{"encoder_arch": "inception", "model": "segmentation model", "dataset": "coloured fractals of 300 iterated function systems on busy backdrops", "train_examples": 48750, "image_size": 64, "crop_scale_min": 1, "horizontal_flip": false, "translate": 0.06, "num_classes": 2, "encoder_norm": "groupnorm", "encoder_activation": "relu", "encoder_weight_standardization": false, "encoder_depths": [4, 9, 4], "encoder_kernel_size": 3, "encoder_stem": "single", "encoder_widths": [96, 192, 384], "decoder_norm": "batchnorm", "decoder_activation": "elu", "decoder_widths": [32, 64, 64, 64], "decoder_blocks_per_level": 2, "decoder_block": "plain", "decoder_attention": false, "decoder_upsampling": "nearest_conv", "init": "torch_default", "optimizer": "adamw", "lr": 0.0036, "beta1": 0.9, "beta2": 0.98, "eps": 1e-10, "grad_clip": 0.5, "magnitude_pruning": 0.3, "steps": 6100, "batch_size": 128, "epochs": 16.0, "lr_schedule": "cosine", "final_lr_fraction": 0, "warmup_steps": 1220, "weight_decay": 0.1}
Rows from block 4 of the encoder of a small segmentation model, named by matrix and row number. Rows with one number belong to one channel. Each number is 500 + 40 x the weight over its row's rms, rounded and kept within 0 to 999. All counts start at 0. Numbers have three digits each. After the name is the row's rms in percent of the matrix's.
Before each channel's rows are labels from the 100 images, of 14976, where the channel reaches its highest value: "strongest on" is what is common among them. Only what is clearly more common there than usual is listed. The data: coloured fractals of 300 iterated function systems on busy backdrops.
# r30: branch 2 reduce pointwise conv (encoder.blocks.4.r3.0.weight, 48x96x1x1), inputs 0-95
# b30: branch 2 3x3 conv (encoder.blocks.4.b3.0.weight, 72x48x3x3, transposed, each kernel summed), outputs 0-71

strongest on: sparse
r30.23 078:525500567484505500500500476484500500431496500480500500527500539481500500500516490541500500583465456553513475469465616500547564479510435479501500500431572500506516417500513545476408500500605499500522469500526479500500531556500446505485494528411456474517545500511555449500431500556393575554
b30.23 105:523497519541485463438479502421489499515445493529499551428457501515491489524518496513490463554460532501484467452506442440498434528488491447453443515552558508517493525549535539544567513484545361509517434461548491513433

strongest on: sparse
r30.19 113:502518573500424413560432489500454503344500437493523477542465541506500497500449500576500500575500506534626499500500496574500475523500424500495573483477528535529501452518523522544451500497500542536462500500471500494515500480522484491558486499429555542494500500500500456467460500500443500530
b30.19 088:516497466524388475503510466459483485448413491483527539513543476488478574467516483509480436549472528469525464549550551498518498494509466504476465446505552493492545473539501400399413414495527458514481479520461494518498

strongest on: sparse
r30.47 060:538500467500454500531501500418531500500493522377471500469541520500502535503564551522500522530452562500522500500428382471500538500500500571500500476500500500500466500468567507476593444520544500520543562500500500483522510473430480460500500409500545478611500556570538499535500493447500566500
b30.47 134:500492519530473500514441576442486525536476525480479516543370500506505444525502537443504479486547505486581484513529508440482525504509499373523517486374509523492507500570535536538543532483531500502514443540521521521492

strongest on: sparse
r30.1 064:500513421563500559500500507500482500513584561529355456544446442537481519500451500469451497571500547500500500516520405500505471504507450500500517548561485559486490500534508453501500541500500525459500475500470500470588494546447484500500500413500500485500536500520455500606472454510524519410
b30.1 119:489487493434456546530579485555498532494554562432529454501374505477514484541521473492481567428503460500366527479461485474460512501510530472499492441525500505484476484493467461459449480499507487454495464513516463431534

strongest on: sparse
r30.33 116:489443475447500495438557500442500500462425460474486456539490500500474537538464457470494527562473484519463500474446500502454458500459532451479500500470500537500500467498451565538524481563584395513406567549445500500500456430482500500412505500535431453396507500500529500491543516549545511500
b30.33 122:502510495498447480510543490548505560492513477522463525586652500464514561519564491543538483524492506491518549518527563465555505511532451537451498508553507483491534447534523486485454496524505502608476508586500509569511

strongest on: sparse
r30.11 120:533500490520510500463505500500500536495500479534509532500500515500500499500570554485469500470487500500466534500552722500542500478505501524468555538523496517487473500558462500493500500565449542449552476515479500450525461500500548429494532500500595518536500418500494458478512511518364500500
b30.11 116:489534421456463508503516423445512463406515472470387464518510513462493547487518474540524503459425512539435535481516507533486484517488498514488489509539503487520497496490511398448421374510489515524487520479486468532537

strongest on: sparse
r30.42 067:500468520488500516487500524520500500561438545498495478500500561455521447578554493460421500436527531500458611580543469515457496507500487529500552472602513500500514553589405500489560510500516477500490511500494452500500461491438525436403475500456554542500500441500500485500552500500411511500
b30.42 057:472497545494452520529521460462528540479469576448439478474474525545460481442524455542434524490512487543484476474482492410418465514569493467552535550454507504507477495502527482487474419455511505392534445521536474452561

strongest on: orange
r30.4 157:523500495499630570437486500562500560628601511564515489459500500475476461500500464525440427483448500539538504484528557500468449525576427500500500484481487500506500482538518507525423497513500484525500491540482494521500511487518495500565500500500482547455430448480500532453560500506590467471
b30.4 141:564483549547603416460484535475533490486503462534546513455604486504484493518508496456537522490483583403449554423541476539508473538502540551469457488531578490513496544496512518523541516474525475480522497469528478550503